python train.py --arch="convnext" --inner_norm=false --conv_stem=true --widths=[64, 128, 256] --kernel_size=5 --lr=0.022 --adamw_lr_other_params=0.00093 --lr_schedule="cosine_restarts" --final_lr_fraction=0.1 --weight_decay=0.006
Rows from block 11, named by matrix and row number. Rows with one number belong to one neuron. Each number is 500 + 25 x the weight over its row's rms, rounded and kept within 0 to 999. All counts start at 0. Numbers have three digits each. After the name is the row's rms in percent of the matrix's.
# fc1: MLP up (model.blocks.11.mlp.fc1.weight, 768x256), inputs 0-127
# fc2: MLP down (model.blocks.11.mlp.fc2.weight, 256x768, transposed), outputs 0-127
fc1.507 092:519466523502480445505496483507497522534489441484516522502500517510484516535546483521477500514485557495508463458505512523494495519470523478541459519484530536519508439470471524493434471520490494473527511498527540503506509514522510503495491523437505495461508464537468510518501490479486519486482464527488496501506499491506486512533482446471506498531488517525511495480537457522500509521499
fc2.507 113:535499517492471511587485484475476459456491498520485503494518504512489482514513539495477479547544482494503510494503493517532501499531530498549476471455523547498478441510477480476514495449542506493507463466477543498514524504484475495463500456501463473472511511501511525508510508545470487498459519461485495536452477486518518526483516503503524485547483525467492483470518494442548512507491
fc1.508 050:516525494475495502498480509454548515478470474515476502491476503525492530480513484505484477507487517530540479487491432487475527494473497514526500542523533474494516528508493461517470504436506512504488565528530489524469509495479489501480547472525529537491508509486489522524498443456508534495523488452482531472459512484488524518544510494463489483447501484522487467485478518492512512454527
fc2.508 082:497443516504533513513429500467482550494551526509477482470528527509516473532510535499492480488498507523491485526490494493517484472484509527509490505482481472534544522500474490484475490473515523532502492514507512491497490477516566496479475526541454485526491523495492555466490499452473481470474475503473485478525481508493521479476497487511496549502540531487501565529508475499504486463492
fc1.509 144:486442497458515508495501492479515476493525489482502499524520493514493494493525497527478472523489456543512482511477534522434473529508504484510529523464488507513494538493489456521493511517541482499483504536523521548487495534503477508491489503474512514470496515484514499486508507492489496538518474508488535512526476532501515528471493517489502491465492404493510498491520527507513508493504
fc2.509 105:439509488532497465480462474503510501464510483515548495498526497504576477512549521500512504470482493523523505492484518508519487477485503560536492495520501455519509494470516499518504502538496486466511506499467442517530509493524463493519511532508535494493545488494499534466477491542507507516515499496491513502547488494464494485523495489499535492513473475511491535493478510521465520495496
fc1.510 073:477489489514482509469494497485557542501449491513518461520496490485523516477503496488487513527538502508505507474446492493473527540491492475517501524470519489515517506513503524482465499569503483512485531480530543466525524520489521508489525520484471543454475521477513483471516515464517530483485461514505493473535566491460539468552477504465500467526531483523487512558516482490478486520488
fc2.510 082:532500481467531472475502519454500503497512489497477531507518520501462497493534477493520483530477548510495480530521521454485534494485501433489467543474503443474505466486506470427472520487502500488463509516527476492473519477513465488462479499504503486493437515466551513497479502461505508520516530499500512491463549493514519491477488442544475511460549467478493488547518484465489506533492
fc1.511 146:530516452499478491475484526534497511518511467455485537461499497502516490458546510491532495513510479486503550502505490516483518496485497467479517496474494510560498465505490517481489532479477497493488460538458500481522518526500492493504456502476536512482503463471528488498509505512548509431506522517434515475552491482499489524519496507499436509482492527464498482492499514516448480497504
fc2.511 136:474495498498491544444482487441464517525483511511513524498503479572483481520526477494527505496524511519475483491446502477480488514517485511519525502526475483531473598499500467514516469495512477488517508479491490458491495499480526529484525491468515523533524493489480522517513491532491485489526556533477490461468481494485479496530549513486478492514482482491474494479510524489513486538488
fc1.512 080:495497518473478508447501488552531490496524487536509554517525513496503502504491494468501519490504509468457501482559500469535515482501510494529481477479534486515500520512479504523482510484486482546498485462497443474457492516495510481501491512481466497465540477491496526503529460514449508563510468536467532502488513517491475523557506479498485551497525526498443491478502498512502470480548
fc2.512 078:510457471505478467471490503499490507536528504531503460540523496496481479465496486541537510487471536460499498497493503527493481500484492490509508447483454529507485486495555418531523506523496488512518514513537493450536506546521485514488481526540473474463523529491500531500453470493493488544499507511467548518474509495500506503503512503479497467497491522522520490556518521519504490518515
fc1.513 128:486568466522481539524491493494491498511461512478510491500510506515484501512485504526502529500494512500517523535511550485497513489503532482493518457526519532478536477510538530539481511528468508509492497454481533508523475515498494459504479534508556525517487445475534512499518513574500527492500460464496477444469525537499542505517484487510472506488451503504499506435528521511553484453509
fc2.513 105:519480481499508526501527516516556478505473506586511510495505500472479496487511502513502509499528492514507538494547529480508495551474484516527497485542488491523520493530525501494505505514553506522468510518506477523483508509482505479473503493514527496470559481470532456465522493471482499539544495479527534467464475483483492570480508478521513500478475493507510474521470509508483466511465
fc1.514 079:486486576478527501479484479498548481553503477524468489503482505478504530518526484506514466515485500514507504488486517486525520497486475519473522486485535486515506500465486482490474492529510482528494463539534514482468490529508504517519504509513552497486529480486467444480457490492484490491476468466454465516486466497459486527508471522498503482505496516465484535492520560491516482504510
fc2.514 085:507507496506477510480495488496505480504498517479485504487494483471486518517522483510485528454493485509508485504492540522539511498469535460505535452481481555567455487517543515508536485477469552446525472492519541467524504549529494485515473480545450507484520457503475518499468537489479505478510508469525524497543514552517473438480533506503458513510486526534493468475502490494481468445506
fc1.515 120:530478497492498516521497526505522506512505467454538503488474542493502494481462527496512498483492517482491512535525533517460517518462554493463502510479510525502514504504501491516510480428491463517483517476510512496498508519487449516471524503473556456477511517558546510541476439511541471472492482475479474510470512511517502510518522477504462511470455517507529504508465498477513509533514
fc2.515 106:514485490464488512441483446487455523449530500513497455504469511515505511482513513516462498501513473516502494484479524519480478529518454480446490493511501519508454577500467489501511448490498500486446485493491496509512509498556514528484553534440490482504486536496501490500509506532522508513477476481500467503487522457525483519537481489515544501502511514491478505517503542482499529525490
fc1.516 039:476504493503499471535479485503507539508506514548482505505475511526462506451574496507493526506499511490462489485488486514499522468510491489480510490518499432461487506459486496477488460491490501525513527550543475481526478464516513508516511479483496526475464534524515489508521496549551512481542505496493480460539532531490466506510475490469514498480504521490474549480484490479493492499497
fc2.516 063:526465521499485513460526507514472475498489489498472498532432509517495476465504473544501494502515488522509535477501492529489517491489477479531472496477517444475523515522469500454509514512536535463489494526493522534509526533457523521508484524500510479498457531460558528510519514467532472526457447440510533484492508513497518448465474493534531498513524584531509488522481518501478529489481
fc1.517 095:480518455493523433476454532493529518499483514540483480535487492532525496507479535450530491489495515520549501502489503525467509545493529511522553504503493453443495518485518460477505504484506469499516481493493491520481451514494477504532460516480516540441516537517474470490508549508524559489509516470474505515505489486487496445474513558471525498525489477517468538502448507472440525517492
fc2.517 101:477532493488458517511503508467502507549495474505497489503494527495485513503564470518515474498493487519499501459534507442530514507474485491523538531504489533479505575466508529510487463491472499470542464524497515512544545474517473505476467509509505485510521427493474507464489533497512492509540530530477522504485488488490525488458472504467468479498488521470533534469508519539530466535498
fc1.518 067:504538491493474494540489485506479513514524510531530503523489459450507541516460478508465487490491470478497469461512506470482541498494518499491580495484486492484528475521438474514519522540504446494462515536455547499477521487501551534514511506532488482500531488486502515461494468504507503463489565449543508527477510516534518464506511546550488536460568474504520507474478511504460493504491
fc2.518 082:477506542533442476493467491547513496564506482496492486500465529514501520484520522550511508482490487515538475479507492540470539526543467475525484457526498465480495534462521495539528487502513524506534492514503496496494499477514479493509496526495510484506463494523533514521517483480481482488474473494539473508498508501458500483512480488515528477514513511533516536480508502483469520493523
fc1.519 056:516491497525487529563502504498509459486522488502484488494480518509476525530477452486520502529512516478505527459526425545483534535503492517489496517492542503482532543445495462493491502507533508511512516441496502530522509486509534464516537528493477499471488498531468517527520514512510488515479533499506481489490492500470477502476498524507488474461527490487518496530528508462472475480521
fc2.519 087:472488495460463549504523498503468498459469489513500522504544456506512519536489529494481470467534473481463505506477513487521511502482535480459475486527476490471517490492428504470512489444539483532513477486437513502491498498510507486492520504494487499486495504500501521514507565531471492518524526495498478517487514526519531512509475447473496499510505427487499507505561523532516480527543
fc1.520 090:514513547492517500523533491501484497507499497531558464495470478530485498496484506516537499475477446529476509539510479501488523512543517511509468526454513516511483534475454457471487492487484487493505522523454478507450525543524489513536453495494512506483485520511503511507494510494452505465477463525482505484556535469500547501495489502512476490499509548476491485534515480482470483489478
fc2.520 105:496500533518462552458480511511540519481501506494502526498472480509517509523509498498526552514558483493506500514442502498538474515524528504497528563482468502513503548538484525485509439447480490487486487525461529508517485488495469525524525481506485497532505524538477491524489453461519481504527510545496499467480545487519478479483472540523472499494516503514445514454533468485532526524512
fc1.521 132:507497540480510508459480495532518526510497465478504500530494495478510481522482499539508472529522479492500496454485512538525502502496483507509508505509502508467458521497544508552497485528474471537512458499539497510502513498488516507474528478500477465514490500513528515511516499469498529525487489490510563521517474497477492461540548470534489470498458506488534523488571508498497519494514
fc2.521 109:514549472447544493564525499514481494503492508493534500479447515515481479551504514570513470515518506470463530528522558491528463483488495482489549502531483498454546499490472506508501548505544543487484491516477537527508486473493491499517511500525483489517473492528539506449440536513526525499459506447487460497515484526472515440499542458507493503495533514505533524560511515477509497489510
fc1.522 061:495522502492522504507517511509528494494493450488483514525451512478471488498523481517456505534498493500502467473486533505512527496465554460532495519490514478492519473520454502530487506490473546506490508493470462528453489489503488517509533501499503508486518531494533499492488512461513522507509451497521551499518516516492510515528528549544513487459505514497507518470470461505502501468474
fc2.522 083:494531512500537517506494500512521479550516522538478502471533445517480512475499526520530462502481502477505427495521489515509469509484507509466503505479533486540513487543499502513486469492504500494473482499509459495498483516469493492443452499513484488507536480467439474511472523478521517533494473498544494496509490490466500499497498484477488509451508487475474473516507484521562518507524
fc1.523 047:487439534525477485519440516490515484471470488484502503522521455485477536507509450489533479528510489516471490474452529518531517504424490501505483516479514509500521546477496462525519475500526513516483521502474526496503536499512511502561518527477549469463481512493536485491509463527514489471461492548458509521415473507534496482488512553524513521486491480527471506523515463474481528534524
fc2.523 084:482468488494449466526460525477480488445475492525482490530483531489463481550459468544485551492508472485506514522501473522495517509495535520542512508534539550512508492488496499504529505511512485518484470486459528514523524512478470496515490540494485471530503533507502495498502511502482506494543512494528495465515521457491478507485554473481459500470481493512495464512463501468502483521491
fc1.524 138:499509476537490508490475516484526479524512478490484488479501453522508534511467481492508471485474517519457502462476509481486513494520520411482475477519515502538537517499518504492534502490477487499505547509491494521529503551504549486477518518521513465506513483497485490534465517485484474527507523500497530481480474503496508539510478511539487519468483493497475459509528483510468545512460
fc2.524 112:494471518520476549503531509529487480523506521506539509508505541514465522532550514549509559485482511503503518478507455497509482480530464473497500467492527484508485486513525532518498501513475491549563551491510514454499488516487538501492484519515504481498503494502485472477516541494490533507500487531467537460495490482484526551476510483501482507509500516490482462527463467521493500517517
fc1.525 099:494450477523525533494526480510526504471514473476456546423494514522512508496463446507495469490512484494498541489500505526485495452510484508506515482506519509536517492548506500532486541503516518527534492480497481501518525533489484505537484487533516495466492464576510480471504501490525507516487525528502498509490471512502508548502532500498498479462502488529525501503520510503516484512489
fc2.525 102:537500498512546476468507488478469488516513477488497536509543499518518514499495507547534550496509499466451448518458534444518517485531519517464462538506494454494495524524475459460503511465543487488497471518488519492478470548446467494501497491543472496486518492522479490523514510499471501482504527505476482463501513527523502475504470558517487543507520458470473419558490481489503475534480
fc1.526 086:502477538482526478551509487450531501476504518464548502499483516514528480526515498492488499461523527475515507536493529475527517504500448469443483468541493526514488529522510481528518528442527466502474526528506436489495525530515494492545477478540495491459493484511530496520489532500514520535474498469485498504514495534503487501515494483488501484495521481515507497465499516493488464478494
fc2.526 097:463437501520484469582482483558473492465474506520467471489493502504462489507512450467498502434491468540482518497467494470501531481500521535504534509449465538516480516538504478489448487499510457512486485497491516517513543469483485495486493499520498506482450519491484487527513512496483488492485479494473498546474513510538503514474483500505505464528492511526469468483493507501535486534544
fc1.527 135:477493494546488498510483503506512489510476502480515482522483495523501515504489490520498525497514473492484500493535480532520499497525514459490493465481515505497506515550503516465522506478524498443496476501489512516500540522504477474472489479535464473497524531496524456541519499468500507499489547468522513491506500544535519485485495469533494509484511535506514490480484492479520503509496
fc2.527 120:475489482521536459493508499568510476476468473509516526519484541454515502528498492502529488492517501485473444507478465500494536486509512558482495506545476513518564501485494487557522529488451529513499502465463494499546498454510507502503508464534487516527459524531524511550493449546442487482490489533477517512478496548483497457503490502517492514484480509500520521545523486460482515477499
fc1.528 081:501496510529484488522456510507537453478522485513501498489490513507572514495474531532510502467479534489489438498502512515505498532487498521490466492525436508510507528505452472531485526476454525510490505497527473501474500458548475483517521475515467544535539510495499569490539512551472459489497471557496502530481510535537479466466555532511496506488492506493524540485488537533484487504497
fc2.528 105:515481471513438534497454511469473533519495496520498487508496482536532512484489494505520509552499511531510454520522483531518530486454461494531561506486474478477523526510468505478527501502501514506518502532515489532492500503454487510449500532519495513504512493513489513491492494498489506490505525498527515538555513478519453462515498514515515521464512514517512450493436496524533493509521
fc1.529 102:542500508498508479530491496494524499507497495459482482536491483508501510501524474525519474461512489534501563458555523474514453514499490482488495541522478520498450512516461472492507478489471500494472482471524498551461488514489498487487515521508436488493535474521503510474470538459525512522543476505499537504536471485523499491499491505506509468500515513487468476482526550524508533488514
fc2.529 106:518521487487494471490494475459488504506514469499492504524517497533480506545504520485502439501484531466486521497474554484519478524511529481519466523497537494537453507506562487471495503535534453479544480520507488517502479481527495522500490539479524501529514534493514510496497540480506508510503484459468461478466507479530497496501553492498507506486526506472517495492498489508530523513512
fc1.530 090:494460514471483534517501537545471475509531499463513499501502482517475492530493519521487467476500516484518518493498567485469477499507463503507518466516473498491490545498448489516495538466501512522482511508522542581482491489500462533513509504441444533503497519485448505529507524529507473497503524551459498523493529461471498481538510458468513496484512514451476533492497500462476497471503
fc2.530 095:517521550532487509548524512475463488508491504479498503516464511505533511470540495451459501497529515515531468531490543532491481521503470544480514489515515493493440485533522514545503481531502468478521500500484461520460505504516469469514502502492484502500507494502479515563530503479516473541543500472513463478502518494508490508538465480496502487503520530477535539478531514510510510499474
fc1.531 151:446497509468516478482492505470508535459537469516486484510477443498529479486457490474514532536467493483496492504499532510472513515435508460496488454532541502498490494508523504512485462486446527465527515549542519466510516551534499532485493478494489479515518492523541496514463533474524497497496503499489472507486543459517457510495472532525461532497523512490488458517485512488541519514511
fc2.531 140:562477474528449555470498512517498498480521485483475504519499537558511479490509515518513502513489532523521471490470479477495524485553486496536518483512478514491465559472519486516533454492461482527475514509545519512490518514523486541475547472476517486549528519443486577479501500546488498467507547517483499487507526477498491537480490522517491487496514485509484502495515518480526505465529
fc1.532 119:502502510488549494501524546524475518451516524506509523514483503492515511491498494505486482514537549520529501479522494494472506466514529474458506511522508502475469497471516484474491497519477491513510504531518519511481513524503496507561514465460547533497535512451510510507517506510465488543494526517462439489496509545497496496509469499520526496530557542502503496460489467503457514500485
fc2.532 102:468527520470457493504476458481516458542499470472512491498510503533544496485547474502509550494473525471482540504527436493514515547496509511470496494487515503519493533534505479481518505511507474462572524526551456466475459487484503526494516491515517503508526518504494501463495463519469455503471489518453494495474517511506497525474497513466476514514429533479507451504484510510477492542482
fc1.533 048:557504478485502495514535521444520483497491473506445498503529501471465482474520475493552493502502486504515447491542497517503513534496473468511497502518479502484538500520495546503505545490496502482474517506537520505503547521505514497494446512476480486476531525531504499497482498505519477518495507529493507527486518516501513517510527501521476449472523492430531457555519496454525497489470
fc2.533 069:494517533509479508501478519470484483510464472524462489498529459467524487517489518495488506452457476509428421494479503461495545503497515438449537508514450479561527495497489479494512475497456518458511505478460506497479515553495520510507519540511494485471499488520436488525520523470460456499479498469478502497514497503509490506535532500534490469481523489501478515531471525492484532540487
fc1.534 131:450524557526489492454497517467475495479486494462508509483498533517548502500509522478505507486533514537502452528472530499481492463510509523476498467471492497464509467541497490474494452525514570513525492510530491468487553551488489485524536525507533522500513515449466509505507459506520460543450516483475450494501538486454481504492479531478477481474539504495498495487512520530479455469528
fc2.534 116:511461499520505511469516524468520468555485460521476481499475500487493502526504515502511511500490527452485534512538545527457450469516489498519526477494480467484491495530483494517503538490482477530546546541487515507483528479505466510526480500479447506512528498529483494515481493493496504469489521484521485538471458491484524492504508546509503512485486500475548471527508457484488503495456
fc1.535 048:510506507500510483475475479487514493516444499502571518472491521456481490531484501486493492529458502545477442516483507466477493541446499500471460480488508498507499538502539464501503507518519501493493514493451517493529523501506551506527479533509475496523525522523545505462481471512462545537508519480493458506494530484490510516479536498530537532491501505472471527511536545527479504488541
fc2.535 063:508427497522466511507448464445473456482521501482474467514482469484527452496508515514480520511505490476479506482535493499509474492506504525510495485510483532452490486474498486513450499471496494492500537498509468465498470500539502525542466522505468541503494472508486506489463478555444482478533542494522478494498492518524501487495500520496514523521498483506465496485509521475468495503464
fc1.536 080:463506465544501473520506459507487470494494500523504508491475535491498481492484527534556474537463532493525492503456505494518522488491537498477491504474509505525469492455471530513504518469480550531485454517518500453494486522495517524533531533540457507478536524484446506482500508536471466499489475509471510459469534510517465498481451542495536503517455552480534500458522508485471513494499
fc2.536 091:518498505519479506495501481476480483502505463495517509503561499504522494528495477488490473507471548511525502478496532491518491455496490443509482479477495501498531507508540516501479542553543485525512566518478458515493483489515524456448511504502506522496438524502507489509531522513486429504483533524489541507531500530471484495455538547493533481472513506492474505495490545539499488518501
fc1.537 094:522458532559507519497487472451540494473530488468463450481503474507464492500495478479514519478501509494466517492518499538483512487476490537544502501549525533508463495509480496505491497492483470523477515496500514523537512507514530476497468517488524481493518477502485479506512512502490519488556503497492486484455486484536475493440519439481498527500473570515509494506467471466508518476468
fc2.537 095:568527452476491491470459468488509506510480554494478477521465525462475554489463496470520505509483507494476496541475472509530481472486494522533502503456535484493525544515517491513528544507503533480470464514497527549520524461528541546480512473487509457489486485476516460499549486487503475521496463447488545517527487490466528481505482494497501539560483523537476483512485489500490471518520
fc1.538 143:497441519534537531491481505486499493535525445562517513515500496460500463454502484487521548521474509516519530510536495485534455510537510482497488468496495516463481493502487484482533526510458535472473493522502491527511463535516491512541473526509515547501456505498461497517540506464475517512567465518528448522475522466490498513484478513504474471448489458502526511475558465480504501503518
fc2.538 100:460463539469477492527486483510525485489484523520513531525514502463551505494508503488499441465493489498466490522469465476484534489506488521502472517512501467476457509511482496476527514518519480519491488477446483525481511471506487444557526485471450495459489504474468460523537480504455496527496531485520517507487489477497473498503508519476503494489492504518532501493503486498500501521444
fc1.539 131:497528520485480461457482556541479456513511507523535515496458488507520488513534519494520533468510495554445489466493477514460508500519495439492478485516501494460518437467513504490472509492474474458431515507520484505493498493481514469490540552505551493468534475538436518534525483488507513473546510501485491467496503486539470507517520481504522511515497495512520510496471488532505487510524
fc2.539 110:475479504520472534533501472507493501539501472466514495504476491509571485478451470506503507506481552479447480539511486517512531541527524483492510471484508498499484546468549493493477508528488530516477494507490529468518495484501510487527462506532526501484485510483471474509454529504502532521542499483473428523512489544477468443469511512495487492515495516506493481478512505503536499487488
fc1.540 132:491537504554539531480485489515522494526501485482507486492503513501548484480455507521467506499555503517492519493447488468504488523532508508501539479488467508507468445506571512487491520480495496492511502481485502477536480514489509522504514545513464469499528523490485473474435531503484468500456497491444488497501495497471514491469480502519489467529485482535517483464523465494510516474476
fc2.540 106:478497473483502528519464531519520457501506539519496488509523531514497498544525527518539455491506494507456480478498482538500486484529481488528486505486500483509512542488494510485509519523521511542530491499568495502510492465504510489461522502464494494517486519503524538480513463466484504470481499488536522491501487535522502501459493505500493495508457520490586515574513473543436492509512
fc1.541 089:465521487545528511447502507493489479448486466511451479483490495494543475560480503495555474503514500557488485538506501525491475511492467505538523508546502493486518528459507451512482463504524526493469512462488515536475516510529492502529470513512460487502512544556498475495468509495481477543489482515491563493521490512519509491502509516483519467499519507524479545490494483515486533476465
fc2.541 097:490511497552504546476495478519446494540480505524460493509465541492478456514504513495506502473486514502463508497486496461495488481497452488475534501497535488480513490508533500516483530536502483532488459513459523534487507494515520548496499531493548501537564517485471464500516491523531515523564520492505547530519502531483496518533505522505485477505480517516533503485486546547452506493519
fc1.542 097:510525482508487509517501513535524522473478512505488500482496535482474493520515548509494483471501471523527478455509514503471524530470491490501495494506507490491512456490542538506501494478515466504529487503463478518472517551500473495507514519485477502472489471480475570487504548533518472483470499508466545490467507522521496523506494488504467511481521484498472462478527508521490484478513
fc2.542 095:538474492484517462523516516484517506547488506497508515496487505505466514465493510473503483519519474487480534496540509515535493539482547549504516452504515478459472455487447498492452510491476483489487475514490555493496475475511499534494502510502507499483489499514473461506495463525476545518459504521521447569502476485436516557529479523476500535521493499459499496512457497523505526523498
fc1.543 119:493472527494514485516484522514466510493550512506493551450497498476516505461514466487514470457524578505523491489477470492521512487503524485465502538511541474480477461495484481505468459516490498488538508531531483455499514523461477527453481499501501520499504486488510454496528443478549500473477489488464516491511495518463495503521525548536533482506448492511476514489502532505518503483537
fc2.543 116:509540522448509516496482512478483496525522499499492498515523483522488497498505504499525484501502511471447543492518462507510503495493453523482512461491525479496535515532503479484509551507517488519510502521519535504457456476511523502516516523467543525511512498517508477439522462478525507531519521467486457493478499503509480525442518509474501520474539529504522485511473446473504482562477
fc1.544 077:498469507510483550482515469510501513501506488477488546486495502459494534500485470484539461501495471495511499532513511496505516478526501510507504504515498514523528487459458505542484496497456493485527498523522495465543526507495474510530469519489482496471490477496453508539512446519499525507510518493468508524507498486520481491522508473492512505503496485561494510525514420485532486532488
fc2.544 088:465533505514492527510485480512537470515478536525480471512553481502508503504474451511474480508506520508482536514462476510493499474500506491508484531483468530509500508471529515476484471463520460505504494506504521475452546496524513454500531507536483514483461493514494507531499542481512549527545561500467435500502541489515441497489518477521495492496505452503485518441508507468478492511464
fc1.545 079:520458494511490519488513503497532531480537511511498443473481524486523527456475506471494537532531475515497502535501494554516515533518527531501502513524498503480530497524501447507444490536516471529503460456454544538493478505537508483529488543505498533486484430482482461494481486522512495532491463529505467499497507501494485511528555490502501502494464518521522496478523456519501507532506
fc2.545 093:531528529504523510476521487503526484482510528498467494501478505499438490474491490512464457545473473522510497527475486505512505462524530474498460530454487477480492437514492479503533500473476526506487478537522519559509502536456489517532471512480483494505566480484533489465438520527532487495522515520456449517530540490489482500487498491482458497502515471499488469506488509525492510452480
fc1.546 118:493481543462504498514485492595490478493520477494483505512502487499492491455487486486505496463506558512531499463525483468514527512474528494473512452520491536470508480545559523525546498491483533515497478481490499473498510521524505501473483504528512484501501497534486516482508507454488510512484481493529494532541518489495422475493497499471530516529471439488480503488479498513536490478497
fc2.546 119:474527491482535512499480526462488472482522466504426505477507492500530463506545486537505508481532510522497517483470488487508476526510483495532487508530547493435492524483492539510476528506516496436561498512507508511502518478509450483478507496542478502530529472456516509459488497484543503527452492509538521496479462463503506515545490496531467486512511514519521461489467511534473522510533
fc1.547 108:504505468528466535510461515461511512496479481517508505471504511526485488498461517462517514481524489512474544486497498494455508473506529508492490506521480525456494499556517517456518503511530498469524464526506509506484511510480468535543548482498491476453527470539477475481497536506566477511503507532444479521463499478498524477499532499507548496492485483555510548471498487527496510498486
fc2.547 106:517543500501447475519457544484502507522510481484490526522518469525523562526468475462526522501494484553489509529539528518486474447523492510507481526504496506487466475463496456437523537519507519511455492480498511499537510494517470514514507468467496493497499498464534469493474536513487534529509490503522425527530514491487511447496537501491511497534487508477491489457495497528553470486519
fc1.548 079:516521511489521489499494493474523526475515521512479480504493497516513460472505488515512520520532517463527469523481514518501502499469453479427526458495542472471518524496536504506523499503460479479527476516478501515513500491475465471473529519542512529491538527511497485514516477536474505488516459521480501516521502464547489528449503501467515527570468502472537569527470522503496494488491
fc2.548 093:482518564497509492507544485536508515527520531502528471477479457496513470467492505502490470472470493525495494497456505512488519512453490510547482444474476482533476503515512468491517469475508516498469437475528485481494517508543508472496477517461427507477487521488513489526443565506503511546519538507526523496555487503507529466500502539511477499515519521505498463438515490533510489537451
fc1.549 152:450458509520507513521495517490480499536441491449496485486489531531534490477511560482494509456477473499540509517494520511507503537500505491447553511488495485471550499470504463547512532474498504507520504491514498443575536495475514468463518482502454529497533491499528511508497539510483487508519509490545500484538540474468476506483487506516541517488501467489490469512510514516464520534506
fc2.549 119:499476573486485466497518480500529495484538500477508552522474511497505503468463501472502519478561489483500486507483492506501500511477513521489513519525491538497478472526480492508508510496522491499491484449472492511469461484492505438510494500515483511483484538525478471555522510474510481470531541478483466469475501466542461504511488503519537497471540463491488478519527494491505487474527
fc1.550 065:519495477502528508507489506489495532488518501563524466521492534474497505488543530495520478504533467518536528492474526468509479472503516480508522530504510551513461515510468473457524495498464506489482436539503461514473492479492505524529455492524507460503506486454498490511499512449541503500537528531486451498534506496542503504481478506560521492493487513516474483485483494530514507533504
fc2.550 078:509477501489486493452486498484521519546472508484528497560465475482519510485515486472475465485493487460502468512500512493514492463507541472528488536489555503485457467518565497473519506529497503532512490503485557526486496497503502546500502512498501511518524523532500495465519498511498480503503456546518481480496472500484503470459471562514545490471532496448517498496557531519545513500511
fc1.551 089:515518552472550521483480556456499524510555435503512493492482510462500497462493517510517534482470537489506543540489490517511481498484490505481527517514486509501511478493532436542491484461510517485548484538488492550510502526437522503473484529490489518484470473463514483488496502540515482537502455518485484493507510489504529527533524462509512498497492521474498517498485530559474478474543
fc2.551 092:511527531521487504481493519453507519462456490510548526491523507479510490487565510525493512498502526529495495504494488509509495497497506491486497490474521528535474548459509455545443497498448480491509501509464495498473523518516463469505511469463520547478480513520497488483520515514493476536518551521480525438517489513490476512494502508501543515510520478480492486495534493490530551537476
fc1.552 103:531462551460535494486511483514512493503465511487507515503480507523472495509490507506544510490467478538459428522502531485500514493519499521488478459546507501451493488478470532479490548500586501503494457546530488486520525521523484493466514479528524478504515491471485438515511476505507523499488492516487516491536519469487504467549512509448470483488497451519522487492522495499484518534489
fc2.552 110:503460487541499523535469487489486538517511468483459461498504451493495510505497573512531488493474492488487516506489471505486493479520545486519558485499475524514552481496494488494525456454534483517487503515503466456500518454475524484508479512474520513491505495519526443502553495453498507489493483524518509495507493492480455459464461503499449494483519477471489513547543449488515457514526
fc1.553 068:465493498506528517500487523521535502486529489541538484534482501481459517506529485498437496473497519500530501478516467463470524462508496487489496476449537454482491472498482531517507475459476516492514510465511495501517490508491497519467511489493491477533453519498512563501519491485492503528494492489494522485528518514489520462477484544496507473492493491506492508491481514438490482496532
fc2.553 091:447440510486491529513475538519513494546517505473489489535515481500499490470513526530530496444484478489473507525510477488469482472516512525524488548505496481533536467516531503462512490532528480487511483507491494481507523481517500509501480484588504472518541532499492485517488499445487537502501511557515530499479496527497482466481474523487490515510479487531494486543479477517448493514490
fc1.554 110:489490521484538479497531517481499541514498510487487501525522478485483480506495485494433493451500499503483468503499471530475524481477495511504475534522499518502505517490493497463503531463513509486514497474472487497500501514478529494550468486486472523448511528528537473517476517504515513508478529484489494516539488496501483510534515434508546513512487526512494499477495480528478441503494
fc2.554 105:471453468484524487540492527498489506474501504531478505462495505491455500450499503531474481488487519524455513476519482508496482542517478456476531500484473538505508471485489506467511469473494473523529496496558485486506515496502508462515509532502517519492466505483511518480527528531483531485479500490503566511525499493495478503507543499496518551498476518491492476488452489485512474545507
fc1.555 064:482514513500481507538493502526530472462500464488452506528506505488494526455509478492492511498518536521468467520487445470456486495487516458508504503476506511457510494498503504503482493483535525491535510507568516487536457526546486513467502527533484508484503510490503548526447524529473527481519526535497474481516451521476474509492480494536461496504507485504498502530488556525488467516481
fc2.555 076:515512476508523502538503500494505561517473525488468489477508497502500512494456532548518498508451493494468490516520497516500493499455504480469511535512530515534539467512489458510493485484505480482493493538476485528468541469524500524497485485467471504533509496498491461561493516492538482532490521473517503544523495525549482507472517478480477487507470481512487497516462532496449513402534
fc1.556 058:484472461555512519499531534564511502515531521512522471494469519498526522474495487490484506474486488488535463504469462508517535497484483526502487519488498477480499463487546490491468498469475492505477508525496525522514529531494506507488489505461489487448529522481527492463517524502523537467441492475493479479545483488490502479496509489508489527480455506500482495526525525504504504549511
fc2.556 066:480516510471485517496489512449522489460504480475479535519545495527466525522512476490532497494472508491520471546508447502501505487500493474501549486465480506459461516523515461491462499507505475529520490513515505519518489481539475532500499508499493490505501493433498547486522486449513471503461514488504558548530514505501525521490487490479438466503491496506518498495496486467464452531502
fc1.557 085:494509498472483495495452492497465490467471496508474524475473527494509539475504486474520569520479497533499487508500533469493524525484486486511503489533524516534483478521473448502546512509526558473518479541490482505527496496451479468458499473474500487503508491468476497428511513526491526485468529514484524535518514534510524520471506495493514498510516535562504521474464516510478477498496
fc2.557 089:475545475468500476521502538481536518483478498500472502448517483505528525495518549468515533513479535492519502496514534508474484489498516469533551463490516471495534490491494518516462484477472545493487539492495454488493518485489507492548476506512497496490514464463510540489542494516532518498457473467497430464498488515457479504501481498543519505550491523477484506470461510514490513519470
fc1.558 082:495509502504531474523520528492531499467486508516530505518485483521522461523476477476475543497473532536478497497509465540503528528539481502477468513529484514466464427512487480521485480495527514496525475454544533472509476518507522471532539534504502518493520469519483493490486521518510523589449507500500479489500496485530518480515502481471496506482520504493497465509523524492542517517509
fc2.558 089:481480536547542485462546492485515458462503508501495465516496440493487511498500499512480453544454487521472491475512513470462484508488524516489536504525489484501545527507452482498497495517499507439489485527461483463485519508470501500447467482479519533506479503483469523494517489487532496485490514502499531557531462472485481495468449503501519507514461492511483476520505478482508481533483